Rows from block 3 of a small class-conditioned image diffusion model, named by matrix and row number. Rows with one number within an expert belong to one neuron, the router's apart. Each number is 128 + 32 x the weight over its row's rms, rounded and kept within 0 to 255. All counts start at 0. Numbers have three digits each.
After each expert's rows are labels from the 100 images, of 14976 (inputs lightly noised), where the router gives the expert most weight on average: "responds to" is what is common among them. Only what is clearly more common there than usual is listed. The data: numbers of one to four digits printed on busy colour backdrops.
# router: slot weights (model.blocks.3.mlp.router.weight, 64x192), inputs 48-95
# up: expert up (model.blocks.3.mlp.up, 32x96x192), inputs 48-95
# down: expert down (model.blocks.3.mlp.down, 32x192x96, transposed), outputs 48-95

# expert 5
router.10:159134135132111142130087136152132091153125173161073161143158109127110158089174147141149149148080149131123133151120139095119100135122113092122090
router.11:090113139114096171134080155136108089133160170161126164079162122139146149193148140112092153113109155066102081107060128151095116140189109116147116
up.0:133150092165127146146177140183159143059151143177102101128155122133162115127121119080155090118155104177180097084109150158135155204142113099110156
down.0:188169109099124159142168162119180122061172150146158086109106110183042146143112119161100117142121101098136135104112130126142154158121102126169130
up.1:127182106164155187137139134143188151095175179185139117174145132157165111105141125176181109144115101089117150156156096118124157117197119121103142
down.1:079107174102162215121142127080152124115148146127129111061140122151045123104097128116139140150139179094107085154108098149084115135087144147119141
up.2:130109146119143152109101133133115151137081160119083154233141128117115162087198158136151098167114127128084096176165139149111076189138130143097133
down.2:198083101132153127100083097160095131207183147128169136037126097118127188124097137148110130156118137127192086181146146117142116162061163144109145
up.3:125100132113167134124122162138155132127104103133113134189093104177119170108173134122145084172138109096063127134119097135133077199045125126093143
down.3:179151113136131078112108054136118073157157158117149136110148113156113136128102146122129117176095151181206100160146095086153091173142144081128141
up.4:170132199139176169162163161147178180138131153200161109144120131187178142129141110106157095130206111121089144172128125159106127154143139119117123
down.4:112107114138138077102120082142157162130200179107150124140142155128061102095084135124089158071136181091113170141080132134118110102145151064152085
up.5:110180109168132155109106111091169177088092169110122105150117134150127116101116104131120088139176080125124105166179097105079199102111076157084120
down.5:129166118126123172189140169101203109151139131108091113124089130074139177102099093140108085128132156154119195135129128163107086146087121116167063
responds to: length: one

# expert 8
router.16:119115153126156164095144158110139121116109180147114109183126124130083111091151127129163149124105135131103124109179122125105146104155170134134131
router.17:161159089116157128172138097152165145169098221166141107103086143160102122141090156099138122135154146171163135132113104142095170163136092134081153
up.0:112159159092083144169110118223123119162095116061135159116113103058097133069187149206129162145128079111131147169167137102169105124099118137152178
down.0:148163140152097125105107121089146089115111144097189162172170162093105139115071116140124117121133103144174104178107131072075154141121121056126137
up.1:067084108057161111101112149125117151028156114124096174110154128129158141083085103150135137126119049097169074122166112111147111131125148124185135
down.1:128155119181136129171121134118133202143105120116107116152138141118118087151183114113152146140125206123073163166108122124184123121114131132085125
up.2:119155142164157213129136167171121148124175173112150202091098129092036097114142134194086151142086070138137122165168125128131109095060147112120131
down.2:137115129142119082097153053137133148115120189120161196166149096107194125097126141146040131139171140152125079103119143144137061111140104114114129
up.3:088103145094131132136113174133084123100094093098043158204130115081103101026196134135165124126065117104089122139168169145163142146083127137131112
down.3:130153089097121120149131111120138114123132082095086098053131107114130174137119115096238122140136114127098138142099103125094102113114138130098161
up.4:097090170101126086130147137149077140058127149102145139128146130118178139068124131078134152118146124128155144163180109112176156149143074131171107
down.4:104115035191079110091145174086132180193096096183127172101082149182106149137114134120113163111135096135126109104113151173176113149094124160123096
up.5:125150113141114150087115104126123174177148115131167113080101093153030167148126119144177124121143021126074109123150063130102107127104131108129125
down.5:062123211116148152132100142107096134130105114143069136185104101141189092102108210143179139133179084127111091081123140147110110140099160163133134
responds to: on a plate; blue ink

# expert 28
router.56:107117148127060166106122157173082114119179141134145116110100059062158108148139138110136142156104125126180119162138107111160138128151137104125100
router.57:114149111127132054124109152173091122163197099107171160128142111165080103116178103143098124084095177133164152067121140105133144120115163128133133
up.0:103092078111198086138094150118152111071134105153149153170089108121115077140077134119115126095072090126029089124087075175113142149090121087153167
down.0:138091196104112095154072105130160110102110074065121084104090122089134158130118121115117137120205108106140125065150137102100126115117158133099148
up.1:114105056067136114094157121093118059119126078111119147141153145132083123129097142168054137110090111156097136113157147124133107144117144162175104
down.1:139102204113130116107157148140146120158142071165112126135074057108148110147135135155100132136161094119095155160083148099122146120123152173083129
up.2:190114135111094116138217119162162112174082095111182151154145172103165153143106103176120135142147149157061162127108112150171160125094146157088126
down.2:155100151119084024141246105144151116151141118155119113162118102120145189149191096145043144166110159087148184144171140104121133061129141176085075
up.3:174156125134182130078145104127120137157154133147166121109183174134070131152157109120084124068191127116155139145096099140122112147136112100124123
down.3:091105152128109153123077036166116119117140189106111137156142186110204149165071113073155112113111175179072140130105091124127170166128148091151113
up.4:150118155182205145144147054159143138149097150110157116104118110104111066132106122059103173173110100145132108138127117159108162132116009152143109
down.4:182065149120108161135142063081162089137093056159106112075130068113136072137137099108141139093077160158119158150127164120177140095163199103229154
up.5:107071155125097152138122167158186159157109144152086190128152124112116130111088166142111164182088141136107102232158160170106121113096130126124076
down.5:119174105116096159129114118125145159190124141149093152111125114149126163095134148148126152147122128156146145255125142080155117073118115139122112
responds to: on a plate; yellow ink; white ink

# expert 0
router.0:130140151157130114145121085164135134109133011102125151133132107140164126076089114132138156133130110153091125109155100114138149111142000138121147
router.1:134149108120120113101105183108128154075080116139094128124112142146141139143073195144058065190124127108106089117146124131116081145064137097079132
up.0:132187109112187167184145145164165159115138180229135093091137105114165143165128100082156109142127122144136089195129103190068202133139132092107146
down.0:116136129144146147168134129137157101159127176094146113117120139110109178110074108089131155188183190090114154173149102085073162126139146134064121
up.1:111104100165134131122143134142116114137086052106064174183122088108095160113204105131216156113130117142113164093160093100130150153131147130154086
down.1:142143122113090101139163127115170170117127072122116145039103142160154192134077141122195120113128131105166126110112149133149124141091107128068133
up.2:084152127151136122162142176165128120143076141176159142120169134127124136124111139150144107173111100124137084025140112178096123163131100138123188
down.2:117125148157070093095123125146121095166195146165174187156154184122122119139130114129130196090111149130171126049201179037093138177096156140093126
up.3:121147046095155101160110126151184167158105125180157109107158146121173089171139131154126106166159176087129093153167096141176121136089065109074121
down.3:125111177100115132170067165205079066160145114125073177127175103075119146092108191119152145215132112092154100152097120142051113150113102056129111
up.4:101068174084139116083133176131095161123171161090081133140145100072131146097100115126112140135152082097083143169153159131167103071162126126151136
down.4:114064099117134101136094137168094058093132113126093103126116149116177170083150076093054130117108188110179136084127107140097170122099172101129097
up.5:137101123127146097125145165171131077142137122104151071160143102149207116157052146125179109165179034147105113092156135110131114138121128137155139
down.5:109114160163144047130165117161102169136123133120058080090115167131088119155135161174112126160135235135110149110115131146157125090124138079118100
responds to: blue ink

# expert 4
router.8:147143100121171083136142144174176125141134157155136125056136126179055112139099108122103129173108135162164135090196121180142136089159094131111127
router.9:058143129130166155165106136176171082103157161168104114126109119170167174155179122112122153170121154120122108180145172147102132140127077116127144
up.0:108097129213092097198116096119139192108101155108154162134169145082107109100133042116175197112120119088177119144165106094136131146161101112158139
down.0:141098160120110170155079091145123149112111107122148092104135100160105120102184145136155086135092123108034134103101098076106173128154115123071051
up.1:104106123134073114131098102141129133137119124062092169113136114112081138085134169173116121125098078054163101088141119079138118067134150114126128
down.1:134123150136204095117126142096168099131098077155111115156145104120166085161157140119098144128150127152142130094083079086104139133146098164188130
up.2:099093108205086149132115149148107149066120128110111155126169145111154112125146124150078164114139106161157133142130156164110145096068041123105085
down.2:130146147097164079135104115156084080105088112095122138149116103088122106156095125130092085099143094124090171118150169109114122094159175105090174
up.3:132081133154149135168128092143111131050129129125099163113129133128109118105138108147121125125156129151135141155111148105076157168095045108136146
down.3:104161111153054076072101113155143147133105146140115092166121094091123123111121101205161098139025106130071075142132123094131106157173139065136118
up.4:119077101148103134143161120072139121074043154154171192145123140110129123139137143072132148163114120130128161123087121161103114159168167143167143
down.4:128097090169112104128142123113126180127149119092119120087103143096096078134075181126159127142122141167147122142128108163124116092141089094126133
up.5:154097150119114138175118065097168152110144096112118149172116082117120118087061124123197125178097142086107145084179132099135111065116169125104140
down.5:148115125166132138129137158114118174201098074133083059119161114112162074158165211122127108098103106135130117059110131131123118128124126149124110
responds to: on a plate; white ink

# expert 9
router.18:057119151118127154145089169204167123146111203152112103142122143134147175093149135110139178136081124137081123127176172141146147113132134150154126
router.19:180137120127156152135191101132161165104111075131164120154149119175166116141101148139182123168194091155059140153136084107136166112106088122076184
up.0:123086186165135135068118169069064113097112087033109159186147163097156101131187123163110145131094116133162161144100153095138115088140146105147088
down.0:119129082133136113140113085115117116133100086107138138108098138123181070099116229128125143181202217116172104150146127139123100122107172147108098
up.1:094141123213041130135144157155084147170175160121139084128138110147171110089140086116137101105106121140166133086132142104111154142161141103189129
down.1:102131142159070172120170083109133151144104157090151101117166147131097116187123112176201155119159135154140070090109134160106142183143181135112154
up.2:124081116158123104130116133147139155106156091059133171144155104137063055108116082137167186112179118107136149098123130095131182090097120118179118
down.2:134084132115109137139135182173132107090090065136118085103165077133130086094138071152118146068128122148132122094138094145113147053149158181087122
up.3:148147124175125115109135115155140092155142129127115089127132174138141090171124143129111152054111159138183188179061144107122114083157110137178113
down.3:173133108124125119163107172133095115162146168089050099106141097148117096200143146107134136115135070046121098137138112185112111076112194126111147
up.4:140146107145108118128146091140142112107137162113126118158150085131149081120119097132155174056109157180238185161081108132200133083067035172118099
down.4:175126148136173148065132205119135139088095187183159174205131149121073139107160133093134153150152124169158129147113095108188145083158163107071127
up.5:105133152124099140126141171176122072156101156172134167088132169132060119114120153161112124160084086138118139131195151114104130099161135120192102
down.5:114151103195101110070094120143106122136071137148103161204152090161221167115117159122115137165173118142180175155074154117098121123116194091114111
responds to: white ink

# expert 24
router.48:074163168099152087138106132147120143156166130099110120163112169138076144077172093126123180076073126117159131134128174109190135127162116152130103
router.49:167142103146143156191105136169147170163136144134140111084095126150122118158091119107057090199177163117120108069143108110109130114123136128084183
up.0:183144104101145184147178054175147174181160157162163113129080082088073101119142109092086152081185082151139151170078098166145172171130130139102101
down.0:207172147132117160130080176126096080148145126147161067184121095146202101146113108114009153117146116142156055129128102162146108166103134102091091
up.1:120144114098130124127161099062097087083109140127116139131151128112136073164136130126135125105103105150116175146145151099138183129156049141112127
down.1:145099140075087102083129109118191114131140070160090090069135123084146107158140129090155114195156074171117137122155239146113139122106140121126127
up.2:175084077137169128176138079094148129139122119174105107113070107069103110079116126118173196121068175177170156127122118115155159179080035170102181
down.2:157145147167109136163062195119163135184140151162124125106051134144124090090171105126161156126183172147145167131116070177131108181119194122170140
up.3:119182154136205130142124164147173065118133067173135163158132192129138109143121145079107125115097118082155121122134118103150114100208122086156139
down.3:157113164186131143097140140103166066132085022099168135083089074102135042110119169123112074089132148129131112139101074165150087098145166110107118
up.4:101172100145116154132145065094148132150137148070104097080170194138089094100092185143173155121136109109130131152100098142156170136160040136147101
down.4:107151083165131174114140147147199119134150164100141091129140171192081143177145087112191098159159142108092089132104158185149151091144163133131141
up.5:132169187117125155109118141087124111140108146139102108182132088086180176135180145105070097153101145127168107120148163145107080115115130094110163
down.5:088119077139141084159105137181119085168120146132125143128081113147145196114133166160048099143168189153123123118090131109140177093105153135103119
responds to: on a plate

# expert 17
router.34:180124105118135140133216052156138169115121113115194099124089100139147113171061123133161118143161092094094134129119085153122201127097105136057131
router.35:123139121065157099163127133157128124200107186160132112050106157158092138132179136127125113151116159129170125129141116152093178165094078121096191
up.0:122122149133094151123132147174130172118168120079107193158112111127173121052144132103151161128091152124066129222163171115182136093160070108098096
down.0:134099158151149124149113134132131145136102143139154064149139157097130154162118135119119113079148121165130173144156108121132091121097133213132099
up.1:148195214120125180158135130228110120163113121086094201110122113108159133090155105174152169109111157140111162155175145119151129121124128100142146
down.1:090159148132156168188124084154109081124137109176109116132100125104131192109193116129095111094087134076056041110103128127109109128180153151061123
up.2:061098168165121067119064135085115085096115165156032153146109104153099141107157087104123129074031088152174132186069139098122137108112083090175149
down.2:041122115113135071140086118071123080114142123094071121137158164126128138187075080142112139161200120137119113149152156078105138121076154075055131
up.3:088144177132118140109120140188100135110153141153116114181147125081147168063146146137169164110087104111100111215106069144150147114143063089183087
down.3:102111147146176140137165124121159146102147091140082105152101133100153174073100180170137115090166198095107068100108132074130153176162164105126137
up.4:074063148079107063132144157074123138080096145182102070114094086100113134142098129076130183096155152105169072152147152152059198156105133099127131
down.4:116138151170102107080127162154119071176142138157129123112145107118195164121147161163094114154106160144161162161137182123205154134106134121073100
up.5:106085134120113129137132170109140102153079146150140081110103079105135171147176146078157122137144135117081089146126147129130176189154078135129121
down.5:127097153133198134158098147114105151193165168141154178141124150132102149129090081144148130158094092162190210193129136118101153180176132091112101
responds to: on a plate

# expert 21
router.42:186102123158112216118201105159115119101109110156179081175092125158149110177061066141158134141159112119090109167115077137097121110099124124094122
router.43:168126104152141187102143100159110102172117135139129083166114175128145099158149079161184121149114120135043139151137120088083118138106112139108117
up.0:146153162127071091109103134119104119137116104124122135093099113077112090153178151109100124112104212158183199083137166130162129097131160124155073
down.0:133138098146155131120133154081113165136147050138159127149116139162132141089113133102134147108183071131071131071098127165137119089092096117152121
up.1:076110144111083106087044147086084139138154103130075129110127173139074164146117120134085106139136178108138140074141159125151102093162125109135158
down.1:223138191072104171128051125156128163130168112158195083100111142099102085089056089151204118164120140143088128111108135109128130159124085097122157
up.2:124143115079139111089106151122122105161089102114123123093095142086028169167213188128088087135155107106146142084141117122133134177188156110165131
down.2:111101121143112148132129115142140131150168129161157105099091104143209084158017144116120126120170090109101070176189138138101106153162077121083120
up.3:085080127117098080118153157089085145098092150088151121095129100179079093145054181125080140140105150130139127140179171111156155082112115121167087
down.3:121149103151113056133140112120144109116143122124099139025129105122176096108157088106110138143105079179140182058096175132128117141142187021124115
up.4:144154134104154115197130145179140073153165116100109141121224115139137114133151171169107168102065194199153093159062179168142099165139117173109130
down.4:160113123108058168124059167114146074159129111113145112131161140124163100158111090131134130062185065166099160182214124168102162169142107145109128
up.5:139226109149144151158156161173138111153169152129119108135109097112148069127170111155147162090178162138155109193113099161121129130126146104146112
down.5:144139120129134161129078095175124106132088131139120066133182140079111058126029125128131093110099146118071164189139134143191116131153116151090134
responds to: length: one; white ink; first digit: 5

# expert 19
router.38:136140123156095184146128138126126113055080070120088102133121158141172168146137110143182116118112124111118112240091122122110158118142103131113138
router.39:141129159150146218118114154116129128059102139139121108158154114153186167133082111136184117156115143139095127152103149119149127115117162129092106
up.0:147131140113134135117155114124103150181191117171151151147120123124114121143184077150105124156160159145072099108092102153133120119117139181098133
down.0:123124142124096153160112121107121154135078067068111140127110116167137080103082120161134151076094113117207156151125157152195167167164130180166142
up.1:169114062089168142109166054146158144149074174103157193119107131135089114113112142133122133105139102117097142121131088143140122163123136151111106
down.1:164121088155161104189133122087158121114183135168132109117142116106112035085172160125081164135151115145082112067101143124145130161133026113135100
up.2:162176167141083077179121138169084104110156166149125097163114112082151108118167142127140139140118078160178032136117122122069188140155132095143127
down.2:134132121158147138137031120144165059099120150098129128139078112093112133138099144121106117094175181064083169161133124185091142130130106143094076
up.3:119129156181058108209089152195173104109093102136122127081127116136148141115158098135163101141067144137141165076182126138105160148132123148151073
down.3:181167136096114079113125132122119125082145081110109109144172132143155164115102103122146157165154121157111081081154083156083177106131127126143111
up.4:180168112086130114122158103080133129124124190156158100111147110115078090127166061095081109138165182101212122129075105102114107162111147124100157
down.4:178146120149119105134126112142106146084145183138125129138142136095151088131085095132106164169084121105122129146142119117078166155129133103149122
up.5:129178100142152165150175139214146151162126111083125162105095097081085085119096050174128174101109137128108078214168168136143114109088139150125100
down.5:158065118125143083065154141142124138188113138156154143172106096108158109126122116161090086126126122149054121225116146073104077080156172152134138
responds to: on a plate; black ink

# expert 7
router.14:158133117123119168109134136176123135167118050113129137160137145150128128106158159168147103130110115123120177157176123106133123135098055171143082
router.15:146149112118152129140125109208110084124129129122138108128085154146181131146091169158104094169106090154104138153172131133123128117103104143150160
up.0:112173119037179153124146158139134098123093160134104131100147154134121116136107132167144139135099117160148181185130164227153126122119118145090184
down.0:130140135155149134137109113109124158100101127137052125094140158162159121092146107173072126183160128125099107181046160100181184122137182211183095
up.1:160132102145122142135183135137114148131070083139145116160129108089147148090097153130088134128117077146103142255129155123143119123126093157153106
down.1:187161177124136085148169140101107111106250070130129154113138114093117165150140146142120091138122122105076140206116090138145110116152161132114117
up.2:081179154090180162176109124153116118155128155104058083130134155143141169103136134147169150177099116168114167150179213105144125110132144134109147
down.2:094105106184112101134111133052121198155091087158126133175117085123173144112139138115142119171162189143149153094075166102140111148135160153170164
up.3:153093163137121160141138131099131148159100113112150185119122131114156085134176129116141134136120077110145184169129128157158118069145122125132114
down.3:155140109160092134132079138145109151104123171106142160165122158107110107191091143107203116208220227147132116158170154101124102070108164143095090
up.4:118141088150117140138094124094185091094168089188076096125109120141131162202118163085115126152140113120141065140090147153157118172170116100163121
down.4:167100212152119154108125174070120101164134078148131095218106177106159120115105071106121085114102154149093094129160143061144149128120104158176151
up.5:130074169125117159105116139065136134154155158160122144067076132061152132153157119121158130144100116104082103107129159133181074092186152130160136
down.5:161126150148105106153101137183128078117081200127128106162079147094136103225149151110183099178192168139114145068164128107155188105095142145117124
responds to: on a plate; white ink; yellow ink

# expert 14
router.28:136120075154142152167170095183145164161148087077144108097084131159110116144063074149142159136128103167121094121155130156136156125107121136093113
router.29:082127153117144165093069159161086118144186105082116177124159116100119160066150079155152160103081155120132124133176167084123116112123094102147105
up.0:191179103165084140172132055150158158185106119154121122111135122149160051126092115103142145144137182137134156131112143126125171099155127129131110
down.0:160155145118146097152118112111144076164193103120164137127129139117099108108126155098113151157163149080203087092098098126117111132112159137128167
up.1:185133106165148116159111117039146150121135140105118113129151185155118111124117075123154133133125106153162115135081147175128181170128048093180132
down.1:152088148144119183118107123084111152111107201081160119160142105161154148103141108132108132075198093133116109133210142113145136147146134128176129
up.2:158100156135138139127132134152078118171116167087129121210177071110130140098151153123140141148041168141128132104149148179116124077151132089130143
down.2:179109079126133065153118157159128137158057128094135173132143151121077101107155152103113116113229115158178087075151119115178108134163170038118141
up.3:148102086174163148183145119099141109129060136116152131120110115139138116136130113106083133117184118161169168147111092152107107140149107144142158
down.3:121117140112114150195130107121097117115121125105150131112098115177120151088125071136089121116121122129109094145095092141116161121115106106160159
up.4:125105049118168061152153089149165109097184121152167096065163097201120105149124184109095122170125094148123107093192085154152133140116158128155116
down.4:098141198146133091151059143130109105197153124149102134183108130144102114082083104140096140183103127155168083101084145124151101149130198120198122
up.5:127192117196123158217097120156141109098152132144101131121142121137112115121119137100122164116096119198091077118115163214131095169119120123165079
down.5:064143146106104182150150157099140151126094150088078166152062118129135128151091134136125094118095181103028172074111116133142109159111143152127092
responds to: black ink

# expert 29
router.58:142112154149155223128143128143121128084077162122144112232167128163200183150163111136204153165124111140061138146138129134144122111109135111133155
router.59:061124157135117064129053153139125101132176093161063160126205125149077157165106196090017121129087146144155160085114182100137091103157137091180113
up.0:108151179130132083106082144120118125186078169118096171104127131121160142069161145129076149132106158170149132101132176123125119188154120112164131
down.0:091139137160135163119119112168094129214170174120135204193159126125142050084160094115035169141148107154138144061097084158141114180133162113089093
up.1:103095093089143136113115082160157179166156148140114103129157098122120099145184128168134098098118109167168110161085143196145181132108088099123189
down.1:117102120060099106140116100170117126067125143162138181119110163112152147145129142091110131172125139135106085080089104140151108108128128111152166
up.2:146138162127123139134118135191130102166125165112109151139142119103136096126103110142114159061099122116110159139104145149142113192130108108147115
down.2:110167123123148082118012044140097125199089164104136142088118094149168097093187190121131134088166079149178074110149118126154129151093182118110134
up.3:137146146071104183149132123114135117154158128072131163037088150128000170106218099139124134114147128112128147139131122140168068148143150132140122
down.3:112126129112148171122167139164107093188125121134082178208116117093186140121119119138114149103126139160145129116131175140138190168133117153124148
up.4:133094076089156149136152140086122082161145141156153142141095148163115137181053164137085118200197120073109082126147114144121064096146170097059171
down.4:099135152121144164144187114113151112153175120140087142124078141132137118153144197127097118153120162150111144135118146103111144127121098199149105
up.5:080132175183111043119104132109161105169100225107124097129106096134145058089182113112085150096108128110117129113167141082149136139113096142171106
down.5:150126081179144121171121084123138148151169225144145095130140144090123114166152114118072161102100100176125105113105108102121132155108173153047134
responds to: length: one

# expert 31
router.62:100129090126109073149128144124130156190142149129143094038111122102091101112154148141096149150143136119123127063133110134136147139144134109085097
router.63:133143126120156103153140083169155136141141183130154150119130142091119088093129156151119150109150152153174133138105090147159140113103098154089114
up.0:182097092124106133122180125154137145117074117102146152131072111161149136109151097132134145105104071163125135129109123102132130196122132213074139
down.0:161149074129132132133084138202088140162183137160145153118076083158158168159110085116111142140169125100158210181105080147110135176100132176168156
up.1:166147102133142146134165091147103115088170141106088132156140117131119168153055161118151155096124130138129104122118108169186144132156136121134102
down.1:163153148107138075088141085106131135214128126150116140108093139220133160108144080138144129113100126133157154179156133119137065149127152133128173
up.2:152145109133151165152107127162167142117110172116181122104144102217172123130089077130151127175138117175084118105158090176175102106103148150114150
down.2:143081146084106050135066130153123140134118195128144140113178139105114155149110108185107142157079136128127113111130100144129118127045153104130097
up.3:155145112124157137126122098138134116140080146127162055160127077086125106112146088092095137117103071102080125079132099189121139084114093148143138
down.3:099099134095125105110084168116156143134125161075118126121144125057133149101116115101115130112148182168125158115126096091153127195105159151150146
up.4:099122093170118100140114124139197157096151085154123100088107134138152153141117116161144167119104096154127094132130119114135152165122051114075134
down.4:117154136153113106078093184150155137116097100150180120172087152167133088225124094188065110144101104144137067153133111150090095174116168103064110
up.5:128139144175167151131110120102150113123121150149132127079169138166130114153156171126114147109161092105188054101146064131120178124137064123089167
down.5:171099093134110172154104138094119145141123098131206105179166144144100165109115072131138141187155109142126127203116202070125108133152060153107103
responds to: on a plate

# expert 11
router.22:136099082105150104098146107108136110137121187111150139091116109135115128105199134126207098155142107085113099161150097132096156167100092133098181
router.23:152163108131126117204159116162141115119125187125151122133096108125071072105112071117188169103106134123157143127125126143152155068141106159131086
up.0:118153136138152097149140090187091154127175170150122149136165116130061052121149158113106167100122143197123118140121120118166159127086077115117153
down.0:079150111133103151180120089137130124132037108154143161176208103135173081067142056093149056096156141144091179173158073110192169166153165087054135
up.1:087072156156129144161065164132148119085166119112111101148149132160240089129147172115081122098100089191093117107096166130173151148091142153183105
down.1:122093139112106169171065025119116112073119113105189094082107131120095097133083175151183168144110082141159075118180120171106074113108106111135120
up.2:156122145126146132103109121104129129165142138121144115153114115079091141121206168111179127142129165096121085095173135118079183131122089105169160
down.2:148081110151150093121073126137158077143145123106151102113163165127145086067114133077204120084138174128134121162112123170142153148086193082108123
up.3:109171167078131111136069128116127090072140139088058202151135121141051163111106209140104140167027131162137154116187117138157067089140118161153114
down.3:186105183125168117138124160125125116064174170127113113109137097130192134111116159113178102124123104104039121054119177161145116145103162125155137
up.4:100083108176111093149118135152139131149103094108098129101134178169168070107094146091140167160117151122129147089154168121161199094159094100140114
down.4:148106101124140182078162128105156111195072049101123127110098082204128124145122168198140151122097126144109115092156144144110145077135134196094180
up.5:141173133121139166127178081199125116103105129083133129147113080127128117139161105222127136133110115124097091180140102178132103189101120140124113
down.5:167082053125109090139153154117124113070094162117144156158121165097138095167124121077127153152122153130149134183107143136124111172149188083069101
responds to: on a plate; red ink

# expert 1
router.2:125140072114120145153169131163168145141170061162122070061081087123123104169045069131077128133160095156106123093136079142095154147086125098162158
router.3:074140177106129187140082112148127106098115151091091126219140122130197166080148137142166148117108126120046187165142139091158118090147155144144139
up.0:115124177097180137120150158167125107139148126132129105199100122131135116106128096166096158121100101093054094168135159158156144115132100119162148
down.0:094109112161100101160111135078218166148118124191159108076099117130123134164183118172067141111112124157167163113138194125139118107089145172102116
up.1:189193154162102178170139151168154118134101140125141063154119125160205157119143178146117104134110182143112144119124177083110133140135125138081089
down.1:173090065095097166155135164111133142146182142130160134084170128145093150125116212137092175118127115133146108104081115152143132123145157144152143
up.2:164122146079126181126147173123138184178034083102141169154132120133088157111194166153086092228135149147102114080159134143133097122074135107084120
down.2:116108089136101183148182124118148138143209102119095177122173154150187116127055120169069155156138042092079142068097110133120128132136136144142114
up.3:159219157113095159109131131179141145175144107122113059124094114143149183157100119193138110119147156121078160110103119106085125103146113170075131
down.3:173160122162108130121106157106141154142139102122172109140153066107102132072146181180141136098103126104179117111191120173130114121132137150096097
up.4:098141161056151169097055126145150086140169096111099129129133168144094206117191152168139076083120100103103133090139111075114104112119111138151134
down.4:101115065148124103156083169089108164148076075148092102143143063129153074158114138135129127061122141150060122134168150159146142182126146093138122
up.5:148115166089115076148133113188133116155167201067138131094078116094115084100089089174097165068094104118102156157112173146145108108113109109194099
down.5:141148115158160106155116146140101131130107202097201136115124105124131109079144101125118080093128149176158121137194123084170147100135163133070077
responds to: on a plate; yellow ink; pink ink